{
  "image_size": 32,
  "encoder_activation": "silu",
  "decoder_fused_qkv": true,
  "decoder_connector": "linear",
  "eps": 1e-08,
  "adamw_weight_decay_other_params": 0
}
Rows from block 2 of the text decoder, named by matrix and row number. Rows with one number belong to one neuron. Each number is 128 + 24 x the weight over the matrix's rms, rounded and kept within 0 to 255. All counts start at 0.
# gate: MLP gate (decoder.blocks.2.mlp.gate.weight, 384x128), inputs 0-127
# fc1: MLP up (decoder.blocks.2.mlp.fc1.weight, 384x128), inputs 0-127
# fc2: MLP down (decoder.blocks.2.mlp.fc2.weight, 128x384, transposed), outputs 0-127
gate.117 [116 105 141 133 134 125  91 109 170 101  88 119 127 139 147 170 117 137  97 165  69 162 158 110 113 144 157 123 122 181 131 119 114  97 128 108 141 132 128 131 137 146 131 122 161 121 161 133 155 125 161 143 120 156 160 143 144  90 132 105 177  97 112 173 127 113 122  95 126  74 134 120 114  80  97 103 132 131 173  94 104 126 137 127 118 140  92 151 117 100  86 102 120 148 124 131 140 103 135 139 137 138  99 167 155 154 138 104 145 110 126 146 135 100 172 101 155 100 109 144 141 150 129 144 161 105 152  92]
gate.118 [144 150 132 187 152 111 168 164 138 125 142  91 123 132 136 141  92 184 132 107 113 144 123 101 167 174 128 120 106 167 119 108 110 153  82 175  99 100 105 183 131 121 120 110 130 139 108 123 123 126 117 116 118  95 124 131 153 158 155 139 150  93 125 105 122 104 113 151 131 103 107 133  87 151 148 156 106 112 159 130  71 137  97 120 120 106 130 176 134 142 110 126 123 143 128 155 141 109  84 142 162 142 136 128  80  82 149 184 145 143  98 113 142  85 126 153 165 118 149  77 163 150 140 141 141 142 126 152]
gate.119 [104 122  87  88  96 108 166 143  72  96 150 161  99 109 153 114 171 131  94 164 153 150 133 139 110 129 133 130 151 167 118 127 111 110 135 111 166 111 158 118  82 127  64 139 146 104 117 120 138  90 117 120  83 124  95 133 106 140 129  94 169 152 131 144 114 136 121 139 150 127 152 140 105 149 136 124 130 147 117  88 125 123 139 147 170 137 166 150  99 158 100 107 131 156 109 145 161 139 129 133 119 175 137 112 117 153 121 152 126 112 139 102 184 140 144 163 127 114 125 148 137 128 128 120 110 150 123 153]
gate.120 [113 130 112 146 173  96 156 147 113 127 113  90 120 145 137 128 113 126 122  81  95 149 136 114 154 111 114 157 131 152 118 121 124 103 101 154 147  79  98 101 141 127 127 129 172 107 154 129  76 148 107 110  99 134 148 116 118 135  62 134 150 145 125 162 148 133 128 138 132 172 126 170 129 126 132 147 121 109 115 183 126 150 113 117 116  93 147 136 107 128 114 119 104 113 142 106  85 145 110 138 169 157 145 133 101 125  96 140 111 152 165 102 139 151 142 140 141 119  97  81 137 154 114 138 153 132 118 130]
gate.121 [120 105 137 159 132 157 119  89 124 174 144 134 138 124 102 122 126 121  81  96 168 112 129 168 134 149  90  93 144 109 121 141 111 131  94 130 136 105 115 119  77 139 104 124 128  83 127 132 126 154 146 122  95 112 102 144  97 118 105 173 142 106 148 128 123 121 135 126 149 120 112  89 146 120 110 143 101 109 122 163 151 114 183 136  81 126 112 131 125 112 135  92 130 139 114 116 135 162 116  87 128 106 147 112 103 106 135 123 126 143  99 159 163 143 116 166 116 172 131  94 169  99 117 114 130  83 156  97]
gate.122 [107 137 117 150 127 145 136 147 134 125 138 156 145 128 112  92  97  97  75 121 133 106 118 132 120  88 134 142 127 173  94 141 103 156 137 131 142 123 102 136 100 125 108  85  95 128 120 154 127 136 132 147 161 169 147  94 141  85 117 144 188 106 133 187 160 111  86 140 158 157  81 137 158 141  91 119 129 146 112 166 120  85 113 132 143 101 150 115 153 132  99 109 132 116 157 143 154  91 104 103 143  92 152 121 156 131 137 153 139 122  99 129 134 109 144 119 100 116  98 144 119 145  96 105 131 123 140  76]
gate.123 [108 115 117 113 145 110 146 108 130 113  91 101 150 115 131 146 154 162 153 101 140 114 115 127 148 120 159 147 100 119 126 112  98 120 111 136 102 148  91 119  81 121 102 130 102 177 123 136 153 151 114 131 163 138 107 118 114 149 134 130 161 142 128 145 111 102 184 136 137 120 112 105 147 152 172 132 108 107 157 146  74 132 140 179 143 128 146 135 173  89 146 134 122 108 120 138 126 143 152  72 125 144 114 138 109  90 145 147 157 124 112 153 125 132 130  95 132 127 112 143 137 148 129 148 163 149 124 124]
gate.124 [105 171 124 146 167 156 137 188 178 133 136 103  85 149 136 120 129 107 168  65 148 158 115 133 147 151 159 106 129  97  95 126 144 124  82 119 133 180 132  89 160 163  87 130 146 122 168 145 116 110 112 152 104  91 130 152 126 119 154 132 135 117 137 109 110 115 106 110 162 122 144 138 109  93 120 148 176 160 120 107 123 138 175 137 128  88  87 119 100 122 142  96 150  60  95 166 138 106 119 169 155 130  93 161 103 115 112 121 108 149 122 106  84 114 136 137 104 108 145  70 145 112 166 144 130 134  99 133]
gate.125 [149  92  98 126 136  91 154 120 101 139 116 138 111  99 155 102 133 135 119 122 142 146  95 126  95 107  73 153 134 142 118 153 121 133 119 157 131 163 135 121 116  93 150 107 135  73 120  98 143 113 113 133 132 136 120 153 110 132  97 149 135 125 179 124 101 128 126 149 107 107 128 163 134 111 139  91 116 117 171 152 144 100  86  98 163 127 135 100 125 118 111 145 117 117 153 138 121 175 121 145 130 126 104 120 121 116 134 150 134 138 132 120 109 109 121 140 143 139 124 200 128 107  86 120 145 151 140  84]
gate.126 [ 91 152 107 133 148 111 173 152 143 119 137  71 163 103 102  75 119 128 111 101 136  87 162 101 155  97 164  87 132 156 159 145 158 117 160 127 121 152  73 143 132  84 174 145  77 139 142 132 101  95 129 171 109 114  81 146  72 116 105 132 122 144 151 122 134  96 129 168 165 128 143 137 155 127 152  81 147 129 132 126 142 138  98 142 120  92 159  67 115 139 123 137 138 116 113 135 124 147  70 134 106 112 117 157 109 128 134 116  82 118 165 140 128 130 115 120 108 111 118 139 135 147 124 137 123 104 122 174]
gate.127 [109 125 117 113 151 136 148 141 101 152 119 105 113 135 118 170 124 152 129  89 108 124  98 141 170 117  96 116 108 133 107 141 131 129 124 143 133 132  81 124 155 138 109 139 132 132 115 170 135 139 122  96 144 128 108 114 110 130 130 144 135 117 133 150 127 147 133  84 131 138 119 116 114 130 142 123 177 176 119 139 110 104 155 136  95 127 148 142 150 131 118 120 126 101 119 128 116 135 146 142 145 143 137  92 138 149 140 123 124 110 165 112 115 152 159 125 123 123 102 163 112 106 141 132 142 152  98 137]
gate.128 [119 125 126  81 150 106 129 114 114 144 136 120 119 126 112 119 145 134 110 133 147 132 107 139 116 123 119 140 112 135 133  99 102 152 154 104 152 113 118 123  92 136 109 108 117 154 104 129 131 123 108 145 107 132 137 101 100 130 169 146 150 120 110 110 113  77 143 105 124 152 142 129 143 132 104  96 129 107 137 134 137  90 122  92 122  96 132 103 169 146 140 125 132 156 128 153 149 120 151 130 126 147 146 103 192  90 133 162 106 145 141  77 107 107 171 162  98 117 110 164 109 135 137 155 124 154 117 120]
gate.129 [149 132 133 163 103  95 157 157 110  86 151 153  94 141 167 141 148  97 140 154 120 153 135 111 164  87 127 110 135 126 119 128 161 156 105 107 117 165 150 137 150 140 110 119 149  90 124  97 101 153 150 109 127 169 122 165 131 142 126 102 129 162 128  92 112 130  82 113 142 130 162 101 163  94 133 173 171 143 118 131 107 110 117 132 164  92 111 118 107  86  89 127 131  99 172 102 128 131  94 139 125 112 124 160 179 103  82 142 166 159 164 102 126  98 104 161 166 158 108 120 109 112 116 124 124 134 125  89]
gate.130 [134  97 128  75 108 115 114 135 126 108 106 132 144 146 137 125 105 158  95 143 166 125 108 128 167 170 114 141 125 129 130  91 116 111 132 149 108 130 112  99  99  89 112  87 136 136 105 168 106 115  94 102 121 127  75 109 130 150 155 121 138 130 156 111 142  86 121 106 121 111 119 154 109 118 125 127 120  87 113 149 111  68 172  99 163 143 149 143 119 133  77 169  64 145 123 109 110 125 129 168 114 125 134 118 147 162 124 130 144 138 153 138 161 132 128 176 105 132 131 113 169 153  84 130  86 137 100 110]
gate.131 [119 136 117  87 192 153 112  59 168 122 115 113 170 111 122 119 126 138  99 119  90 142 139 152 129 172 105 122 150 158 149 117 155 123 145 142 122 122 123 141  97 144 142 132 106 147 116 125  89 102 167 128 133 123 112 160 128 125 132 115  96 133 132 147  92 128 132 115 129 164 101 121 131 133  89 130 134 120 104 130 135 149  95 165 121 129 129 109 141 125 118 143 160 164 128 170 129 167 141  93 144 138 120 105 125 112 157 156 120 108 115  74 159 130 123 128 132  79 127 138 111 101 110 149 153 106 125  89]
gate.132 [155 133 143 160 159 133 148 108 134  89 124  98 135 154 161  83 164 113 150 103 135 126 138 162 132 130 155 135 116  78 127 142  93 132 128 126 135 125 114 139 146 134 107 135 143 102 135 114  96 144 132 104 101 111 128 122  93 146  97 141 137 107  93 138  98 141 144  86 133 139 130  94  94 111 138 114 145 166 146  83 141 117 111 139 165 172 134 127 122 130 169 131 133 126 102 108  95 158 137  85  91 115 143 127 133 149 120 168 132 141 148 137 133 137 138 190 117 148 126 163 152 133 136 126 104  80 109  78]
gate.133 [168 154 130 102 133 126 142 126  85 123 152 120 104 133 148 154  89 148 113 120 115 109 146 150 153 124 133 113 146 114 110 158 130 124 113 144 106 103 151 143 149 169 106 157 118  79 149 142 104 182 112 149 131 170 161 111 130 128 126 145 135 101  84 101 135 112 105 130 133 131 120 115 132 147 161 130 170 120 132 124 112 109 135 127 113 139 158 134 123 121 111 137 144 145 130  87 111 128 108 157 123 144 152 138 105 117  94  97  92 114 116 169 123 140 127 151 110 153 139 106 128 110 149 124 123 123  87 116]
gate.134 [133 115 136 129 107 142 106 129  88 152 107 134 117 151 158 133 136  89 144 147 112 171 143 180 146 110 118 157 138  96 147 125  95 133 138 125 133 146 149 154 131 128 101  98  98 172 112 122 106 164  83 122 145 158 114 150 155 139 125 124 114 119 130 105 114 125 111 142 142 129  80 101 123  65 128 142 120 126 157 123 108 142 119 112 165 103 122 112 119 147 132 115 173 166  96  94 174  97 146 133 176 134  88  96 137 115 108 126 135 134 118 105  86 138 127 123 149 140 150 118 141 110 129 115 124 108 105 187]
fc1.117 [ 96 143 108 140 126 133 116 115 113 129 117 114 136 125 132 106 177 127 128 108  93 137  79  84 149 117 122  83 132 171 157 107 166  76 107 165 143  98 102 120 107 160 149 202 150 133 141 132  88 156  99 126 118 114 104 113  97 147  98  96 152 104 100 121 171 177 133  95 152 133 121 172 138  91 103  91 137 127  85 136 162 145 124 141  74 119 141 101  94 165 176 142 149  89 149 133 160 137 183 101 104 130 130 125  60 112 145 125 162 129 128 127 127 187 138 143 109  72 149 129 138 145 130 106 112  85 112 118]
fc1.118 [140 146 123 182 132 147 129 153 115 147 153 133 193 173 152 124  92 121  98 144 139 140 119  71 158 127 158  80 122 138 146  89 101 110  77 140 104 142 118 158 110 120 133 119 114 138  59 146 133 119  99 134 128  85 137 125 123 180 154 139 148 110 136 120 181 106 128 161 112  77 111 142  90 146 148 119 124 122 151 112  80 129 111 116 131 124 136 160 172 113  43 157 132 110 140 143 124 109 118 128 120  80 128 113  94  92 135 157 117 171 118 129 143 100 118 134 133 107 148  71 160 126 161 127 119 109 141  94]
fc1.119 [ 93 106 101 130 132 133 115 109 122 160 167 133  79 112 142 144 141 131 142  72  85 104 143 112  87 115 118 115 133 138 124 136 119  97 160 160 186 113 135 157 111 122  85 135 122 144 166 148 137 177 114  84  94 151 147 144 143 160  94  97 101 115 125 123 161 123  90 151 120 109 111 155 143 131 137 134  90 141 138 126 105 133 117 136 137 112 127 159 153 120  93  87 164 150 133 109 115  92 102 183 103 164  92 108 124 170 112 116  99 112 121  68 147 144 139 125 137  86 124 113 140 120 116 134 121 102 126 129]
fc1.120 [134 156  97 124 124 130 124 131 165 127 132 128  97 146 134 154 120 164 168 145 152 155 110 174 119 119 101  99  89 100 178 107 132 149 121 127 118 157 149 111 110 134 135 136 117 123 134 103 121 115 116 127 110 149 134 143 127 104 104 144 140 141 105 128  72  92 157 121 117 139 132 111 102  95 126  84 129 127 148 131 137 197  99 125 138 223  92 134 186 124 104 127 154 151 122 193 127 153 132  81 130 105 143 114 106 102 148  98 130 112  99 130 125 120 144 165 126 152 131 106  92 120 150 118 213  91  94 132]
fc1.121 [149  82 171 155 135 131 146  95 144 140 131 145 163 124  87 126 115 109 120 101 146 105 159 132 144 148 116  99 162  59 139  85 117 136  98 144 130 114 112 131  75 137 127 146 121 129  98 161 115 155 130 104 107 128 121 136  97 158 127 171 160  91 112 158 129 150 141 110 114  89 129 144 123 101 125 158  81 101 132 161 138 123 188 150  81 168  97 128 108 119 158 101 123 106 130 110 102 132 130 112 150  72 148 136 155 116 114 164 152 121 107 160 121 127 134 128 127 147 125 110 154 101  84 113 162 128 133 125]
fc1.122 [122 122 162 100 158 133 155 126 162 149 123 147 108 119 154 155 144 140 173  85 151 117 109  86 115 124 126 147 142 121 139 102 163 120 114  84  99 115 119  94 171 161 123 126  90  93 161  93  89 157 108 117 127 144 132 177 148 148 104 104 122 116 142 157 123 161 130 103 110 108 117 117  97  74 159 148 175 141  99 132 157 160 142 116 148 146  95 150  94 118 120 160 139 143 109 147 153  84 106 129 123 165 111 164 111  99 143 129 108 116 127 138 101 102 147 107  95 133 112 128 134 148 135 142 115 147 126 156]
fc1.123 [150 103 151 119 133 105 158 122 123 118 125 115 136 126 136 140 125 158 126 101 105 140 104 147 122 115 163 124 116  99 165 132 137 156 116 145 106 118  89 117  95 143 146 157  86 117  80 180 160 138 131 148 120 109 126 128 106 161 138 147 144 121 120 135 151 113 197  98 105 126 101 122 141 142 120 125 143 126 118 145 124 128 124 120 107 128 113 133 122  97 163 184 127 141 102 138 111 154 136  92 121 125  78 139 117 122 129 123 125 113 132 114 127 149 115 111 134 114 119 122 135 123 144 107 112 140 120 174]
fc1.124 [112 111 140 118 138 112 112 116 121 188 165 165 122 152 133  99 139 125 121 136 132 173  97 142 116  76  74 129 117 121 115  91 115 115 150 132 132  68 154 151 128 112  80 118 114 108 141 112 133 173 198 157 161 172 125 122 120  56  90 102 109 122  92 136 131  96 125 158 128 135 107 106  94 123  98 128 123 123 168 166 139 151 108  92 113 149 168  99 154 140 148 130 134  81 103  87 168 139 170 138 106  66 144 123 131 168 109 148  97 108 116 170 111 117  89 132 122 159 134 162 105 107 114 103 116 111 154 128]
fc1.125 [111 136  82 133 137 120 123 143 130 156 110 158 143 140  98 126 171 144 102 107 143 148  88 108 113 106 115 143 111 126 121 123 119 130 131 141 154 152 119 116 130 152 120 123 161  86 113 122 120 130 135 119 131 170 170 120 112 167 105 147 128 107 148 149 113 147 135 142 151 137 162 135 152 216 107 127 145 139 165 130 130 139 109  71 149 189 118 149 100 155 133 121 119 112 152 139 122 164 113 123 120 136 152 111 113 143 109 126 100 117 151 142  89 119 106 141 120 155 136 177 145 134 135  86 137 115 136 111]
fc1.126 [125 134 153 130 130  91 159 115 135 119 123  87 148 110 121 133 102 149 112 129 156 131 135 104 141 135 108 107 117 165 170 110 140 156 129 157 139 168 104  72 134 113 169 155  92 149  89 161 137 117 122 149 107 122 106 118  92 157 142 107 120 117 132 158 143 118 135 135 146 153 122 150 131 129 124 107 135  98  98  98 121 124 142 139 126  76 132 114 115 132 125 126 125 110  90 161 120 176 122 122 114 118 120 146 112 153 163 108 106 145 160 155 151 100 149 127 104  74 109 127 182 153 100 126 132 101 118 163]
fc1.127 [133 123 149 130  98 116 110 124 127 140 139 127 115 127 142 152 137 133  86 141 108 120 150 104 125 115 135 120 165 118  99 138 147 125 144 114 134 150 124 124 124 129 100 139 119 155 133  76 141 142 119 158 116 125 112 122 108 157 128 104 113 129 130 103 138 150 143 146 124 154 145 192 112 160 115 126 106  98 129 116 146  99  99 143 158 112 134 152 111 122 150 124 151 150 120 110 120 103 121 118 120 130 145 131 121 109 110 115 111 132 103 120 146 114 119 163 107 137 138 109 145 160 108  87 127 110 144 153]
fc1.128 [115 127 118  84 109 143 163  93 107 115 170 123 127 142  91 131 160 121 118 127 157 132 126 147 168 101 123 119 112 138 138 115 125 133  93  87 136  80 111 152 150 144 104 112  96 107 117  83 111 136 124 157 142 109 122 123 116 136 152  95 135 161 114 130 143 128 107 109 139 151 120 128 127 107 115  75 188 108 142 127 140 163 107 128 119 149 145 153  97 115 149  98  88 107 170 121 148 154 125  94 123 131 133 148 154 128 108 142 125  94 171 126 107  93 138 175 132 103 140 143 130 136 136 131 126 100 132 129]
fc1.129 [142 123 119  77 145  91 154 113 147 163 105 147 140 132  88 134 133 134 119  82 136 107 105 136 135 141 114 134 165 118 115  83  48 120 107 127 161 127 114 101 132 121 126 127 119 116 151 119 128 142 122 130 116  71 119  95 150 148 127 112 146  96 114 145 134 132 119 102 125 135  62 144 118 106 133 136 130 110  78 170 136 141 191 119 107 122 102 166 167 152 147 202 138  79 129 142 141 150 131 110 163 124 138  81 102 106  83  90 170 134  96 133 171 143 131 107 164 170 119 173 119 163 134 107 120 118 154 143]
fc1.130 [116 141 159 138 136 131  87 104 143 175  89 109 113 102 146 157 124 141 140 185 189 112 128 141 119  99 102 103 115 122 131 140 132  95 115 134 198 132 154 157 153 144 144 146 131 139 141 112 147 153 159 119 126 172  74 137 107 126 178 153 174 110 165 143 138 137 143 127 127 132  64 112  82 120  96 127 117 137 102  95 165 168 139 157 177 130 144 118 144 126  97 108 110 139 141 149 167 160 110 110 148 107  72 165 124 142 132 135  77  88 114 130 103 133 149 193 108 155 126 144 149 160 136 126 140 141 106 151]
fc1.131 [136 133 121 139 128  97 109  83 126 127 109 137 160 124  93 127 114 122 126  98 100 157 123 115 121 145 135 105 118 161 125 129 138 117 108 145 160 118 114 121 119 124 140 128  88 174 144 145  66  95 149 145 147 131 116  90 154 104 112 120 143 125 118 135 156 138  98 109  94 174 125 108 174 100  81 136 174 166 118 152 141 144 131 140 100 118 153 128 130 129 153 166 172 138 142 139 101 143 108 113 148 126 130  70 120 186 117  91 123 115 108  96 134 131 153  78 168  97 108 143 119 112 117 161 136 101 113 142]
fc1.132 [182  99 119 130 132 104 161 102  91 116 103 137 149 113 147 134 139 159 135 101 121 116 102 140 125 123 134 141 163 102 143 142 136 112 100 146 156 112 144 106 164 145 122 101 131 126 105 114 127 135 135  73 194 111 127 117 119 103  89 167 130  99  84 107  98 132 135 122  88 144  86 111  97 122 133 134 152 138 119  93 134 129 143 108 157 125 120 149 125 128 117 121 129 126 115 126 108 141  95 133  76  96 104 150 133 131  94 158 143 104 112 153 105 127 139 147 145 102 140 173 164 136 144 127  95 134 102 124]
fc1.133 [133 145 150 119 127 160 115 121 117 130 145 164 155 127 106 110 175 149 125 138 104 105 120 135  98 128 101 160 129 131 130 135 128 152 116 168  81 101 120 114 157 131 142 135 136 127 133 115 139 130 124 115 109 132 200 109 156 109 139 129 132 150  90 188 119 133 104 129 144 133 164 132 140 113 112 123 109 157 149 127 134 135 109 101 159 126  73 113 104 111 140 135 139 120 120  81 116 117 140 153 148 134 120 127 158 124 131 109 130 123 153 114 118  90 152 117 120 143  76 160  90  99 138 135 141  98 136  91]
fc1.134 [ 98 125 126 131 122 145 117 143 110 142 118 143 139 101 152  93 140 116 132 148 107 132 152 152 145 130 159 116 109 153 112 158  81 120 124 115 140 112 135 110 133 110 155 138 103 110 154 113 129 143 134 127 191  82 185 110 119 124 171 109 147 175 123 139 143 141 161 123 138 116  97 164 118  95  85 115 150 166 151 116 132  86 151 184 175 119 116 113  90 166 125  95 137 144 106 138 146 151 127 156 126 108 148 131 129 114 100 174 156 129 171  91 140 122 138 149  88 148 121 134 165 123 103 124 154 114  84 164]
fc2.117 [126 151 104 145 145 141 107 101 127 110 143  80 101 136 119  93 130 135 131 142 110 130 152 105 138 175  96 103 146 142 123 130 120 152  99 124 107 135 149 112 145 117 127 107 176 116 146 110 152  65 130 117  96 140 116 108 127 120 147 112  99 133 141 120 132  94  83 145 150 117 145 128 133  78 118 115 105 113 147  96  96  96 103 135 102 156 119 184 127 172 116 120 140 129  91 142 123 109 131  93 115 124 105 118 113 128 118 127 120 150 102 128 107 117 138 116 125 125 153 123 112 109 106  95  89  76 152 120]
fc2.118 [152 115 129 133 140 152 144 105 143 145 164 149 134 159 128 144 102  89  95 143 100 116 142 114 140 148 110  96 104  79 131 151 130 123 128 149 116  96 137 141 168 143 139 151 116 141  81 167 151  90 140 125 103  96 118 115 135  88 126 109 102 138 144  95 171 105 160 152  79 119 107 158 100 118 199 133 106 128 133 126 156 111 127 105 143 162 146 122 161 131  85 130 123 167 144 149 154 122 133 171 150 122 131 145  80 138 120 160 115 154  87 154 141 154 149 149 209 148 109 112 178 151 161 176 173 109 108 100]
fc2.119 [127 134 138  90 131 136 115 133 124  86  87 156 135 145 144 109 154 109 138 125 141 122  91 117 148 126 115  86 144 134 137 137 143 138 148 125 144 162 121 114 126 138 136 140 117 116 127 122 135 161 114 133 123 139 144  90 168  71 134 107 162 123 141 134 125 125 181 127  98 165 131  73  85 156  57 116 125 121 148 138 104 139 107 137 175  76 170 108 102 140 132 115 106 114 113  86 148 137 128  95 131 155 139 132 112 119 130 180  96 178 132 124 112 156 106 103  79 120 130  94 140 124 141 151  96 130 127 153]
fc2.120 [120 159  56 130 116  83 148 128  78 134  98 184 114 118 140 150 153  95 124 113 133 125 137 121 147 137 146 116  95 123 162 134 102 109 147 162 165 155  85 128 114 133 126 138 131 120 145 146 146 130 144 158 148 144  99 106 130 106 138 135 123 173 131  95 120 110 156  77 134 154 150 156 125 147 158 155 126 161 135 161  98 144  83  88  88 125 114 148  78 148 154 160 170 147 110 149  75  85 167  93 138 164 143 110 119 121 135 139 115 120 126  87  87 125 103  90 128 147 138 128  88 141 153 126 122 119 112 165]
fc2.121 [134 137 111 107 123 169  83 108 129 123 128 151 111 113 135 105 163 138 126 184 178 166 152  83 165 125 126  90  99 106 110 142  90 110 111 122 138 121 122 116 144 144 162 138 125 146 108 137 152 106 137 143 155 144 145 119  98 120 119 126  86 156 127 106  90 136  97 133 117 149 125 129  98 150 144 121 162 152 162 112 150 108 147 113 199 128 110 140 152 105 102 165 121  66 135 126 142 126  81 106  97 116 130  81 124 121 176 128 132 136 143  93 132 143 150 126 142 132 135 153 127 104 169 138  89 106 107 125]
fc2.122 [135 155 119 172 112 219  99 128 135 159 149 123 125  83 145  68 164 126 154 138 167 119 120 116 112 131 134  95 137 116 130 120 124  84 111 110 133 101 127 100 139 109 184 120  99 130 106  87 181 141 143 110 115 130 134 127 130 157 108 129 171 152 143 141 155 126 130 117 130 129 135 121  72 136 146 167  96 133 118 126 149 129 121 126 103 108 150 109  83 128 175 126 112  99 118 184 113 156 109 109  97 130 103  94 124 163  95 114 157 110 125 162 128 123 121 164 152 118 138 109 157 127 141 136 158 130  56 103]
fc2.123 [120 111 125 114 122 102 101 121 120 130 114  69  85 141 125 116 122 145 129 109 137 151 138 140  96  66 128 118 113 139 105 118 124 131 114 112  79 149 131 136 119 145 124 108 125 128  93 122 124 134 116 113 166 138 133 152 149 132 123  91 133 138 167 141 152 125 155 108 137 147 119 135 155  89 162  99 138 135 139 108  97 107 136  99 148 124 148 138 148 128 117 109 114 136  77 107 175 155 120 143 116 115 145 125  97 145 106 119 151 111 130 102 125 112 106 127 103 136 122 123 129 131 114 116 147 158 151 135]
fc2.124 [131 134  61 179 122 110 161 144 121 125 143 143 100  96 128 117 145 142 160 113 134 153 119 135 120 129 112 128  92 135 135 103  97 135 146 163 158 147 123 116 156 122 115 202 125 155 127 123 106 164 154 135 104 111  90  97 129 133 161 133 179 154  71 134 123  88 123 101 144 134 136 107  65 132  81 101 166 150 101 145 123 134 133 175 148  96 138 116 133 151 131 160 136 106 130 144 126 117 126 171  88 161  92 141 115 136 148 141 145 112 115  76 135 122 115 171 133 131 139 135 113 139 145 153 115 139 110 160]
fc2.125 [126 108 158 150 118 149 117  80 135  90 133 128 123 132 141  67  98 147 127 134 117 154 114 149 164 104 142 143 139 121  97  91 108 104 145 112 155 154 133 146 102 125 100  93 134 124 133 127 136 130 123 121  91 108 155 138 189 153 147 135 169 160 162 143 146 124 141 122 147  99 127 125 141  69 132 116 128 163 114 121 156 161 136 134 126 134 137 118 160  99 140 133 149 161 163 100 151 103 127 139 134 139 104  74 159 110 152 157 151 129 118 127 123 131 134 116 160 167 127  73 110 131  92 138 119 162 125 128]
fc2.126 [127  93  91 119 114 135 101 115 116 139 132 133  94 156 137  98 126 146 146 117 218 106 139 145 135  45 170 125 116 126  73  91 126 102 127 186 126 152 109 121 100 148 137 160 133 140 127 137 128 137  87  94 157 129 146  92  84 137 143 107 149 142 152 104 136 149 151 138  91 150 124 134 130 112 113 152 147 164 137 111 119 146 124 102 134 157 113 108 115 136  93 144  87 122 145  92 142  96 130 164 118 107 136 101 131 156 156 111 143 155 119 150 115 137 104 128 127 145 110 107 130  64 135 172 176 126 163 155]
fc2.127 [120 108 114 155 164 124 105 136 119 154  75  95 113 115 115 115 148 147 115 119 135  96  93 148 127 100 114  89 124 112 108 168 113 145 125 113 130 114  98 131 123 122 119 123 130 146 126 158 128 130 137 112 105 115 159 123 144 120 144 158 139 147 129 172 163 137 122 117 133 146 112 113 132  90 111 121 110 140 112 138 167 138 133 144 109 142 124 131 137 144 110 150 148 137 103 144 131 110 127 129 156 138 132 130 135 120 113 153 146 142 164 116 124 130 134  87 146 131 162 155 117  92 134 135 117 126 140 109]
fc2.128 [ 96 146 117 155 103 110 116 114 130  74 111 114 166 146 119 147 123 103  85 114  83 116 117 137 133 183 199 112 131 173 128 144  97  87 116 119 103 163 116 137 130 154 132 125 139 111 150 129 117 121 118  94 124 143 127 141 175 132 111 139 158 141 168  63  88 123  99 107 140 138 102  98 115 126 152 165 104 133 156 169 114 103 139 147 149 173 145 176 133 117 111 102 147 140 125 133 131 112 146 124 104  80 105 153  91 126 127  88 126 131 137 122 130 117 102 109 152 116 150 121 115 153 117 119 171 112 151 151]
fc2.129 [142 137 119 138 164 128 121  87  91 149 157 119 134 114 113 116  93 135 107 135  85 181 123 118 131 166 153 117 142 135 114 171 104 147 139 118 113 119 126 177 111 112 118 135 110 117 128 145 119 147 117 108  81 165 135 135 121 116 116 145 135  91 107 129  92  56 170 102 116 132 152 102 118 167 105 133  93 122 147 119 154 140 123 153 134 145 173 151 122 136  81 162 128 138 123 121 102 106 160  88 101 133  82 148 120 141 164 127 130 148 149 136 127 130 132 137 113 158 163 117 160 133 102 153  92 141  83 127]
fc2.130 [149 149 115 141 114 148 152 132 148 127 171 180 118 133 106 121 132  93 155 132 132 136 133 141 138 114 128 115 107 130 183 123 105 110 140  86 114 128 190 126  95 138 127 142  91 137 116 151 118  66 134 115 138 103 168 121 139 111  97 121 109 128 175 113 156 142 171  59 148 119 118 128 147 133 181 126 136 138 106 157 103  84 166 132 133 118 130 150 146 126 146  97 114 161 123 135 124 129 119 119 148 110 179  75 145 155 123 119 123 176 150 152 177 106 129 109 109 124  94 106 110 135 148 129 136 125 115 152]
fc2.131 [129 168 148 141 117 182 112 118 159 118 124 140 109 120 129 140 138 111 127  90 144  97 122 149 156 126  76 104 155 113 131 134 139 128 145 160 126 118 177 145 112 128 115 130 114  68 129 129 138 111 113 104 148 169 164 129 114 147 150  82 114  86 153 103  83 107 161 115 120 103  81 127  82 147 102 156 144  52 124 113 106 109 123 135 144 120 125  92 133 139 126  97  97 100 104 134 140 143  92 152 113 127 149  94 100 150 114 132 103 134 104 134 148 113  75 147 143 114 145 148 151 125 131  94 161 103 203 150]
fc2.132 [112 130 155 128 150 146 101  97 134 121 122 164  88 123  98 126 139 155 135 111 139 125 155 104 140 110 127 113 112 116 104 127 111 150 142 131 134 112 127 115 116 131 125 119 109 155 137 175 140 142 127 112 114 121 166  93 111 114 111 150 153 127 108 126 154 121 102  92 111 136 114  94  91 143 143 103 159 174 158 168 169 122 107 155  97 145 120 124 130 147 144 144 113 136 118 153  94 111 118 158  87 109 146 130 124 107 115  90 125 182 117 137 118 134 117 155 164 145 120 115 100 151 116 170 151 114 139 107]
fc2.133 [ 98 103 101 124 132 104 124 115 142 121 107 110 148 118 145 106 138 130 145 125 150 114 160 135 127 168 155 129 137 121 137 109 182 133 131 139 146 176 169  93 108 111 139 136 115 160 120 125 132 151 135 132 145 129 118 105  91 120 132  98 146 127 122 102 150 177 117 160  99 149 104 124 100 158 101 166 138 162 103 144 137 140 113 131 130 102 141 103  85 133 141 133 135 104 126 131  97 147 177 108 116 101  97 103 110  93 115 159  99 143 123 119 126 141 158 131 118 124 121 120 153 111 115 138 137 179 148 115]
fc2.134 [118 113 153 139 117 166 107  41 119 126 117 133 105  83 117 108  61 134 130 103 121  97 151 158 122 123 149 161 151 105 159 128 140 145 123 143 130 114 105 132 154 113 123 131 113 110 104  98 155 142 106  70 120  61  98  87 129 126 102  90 124 140  97  91 119 132 139  86 162 135 109 158 158 129 154 104 125 141 112 136  78 130 122 164 159 130 142 115 100 147 148  93 107 123 151  86 118 156 134  71 150 125 129 167 100 104 119 113 126 148 141 130 123 145 102  85 110 118 137 140 139 147 141 149 149  78 126 124]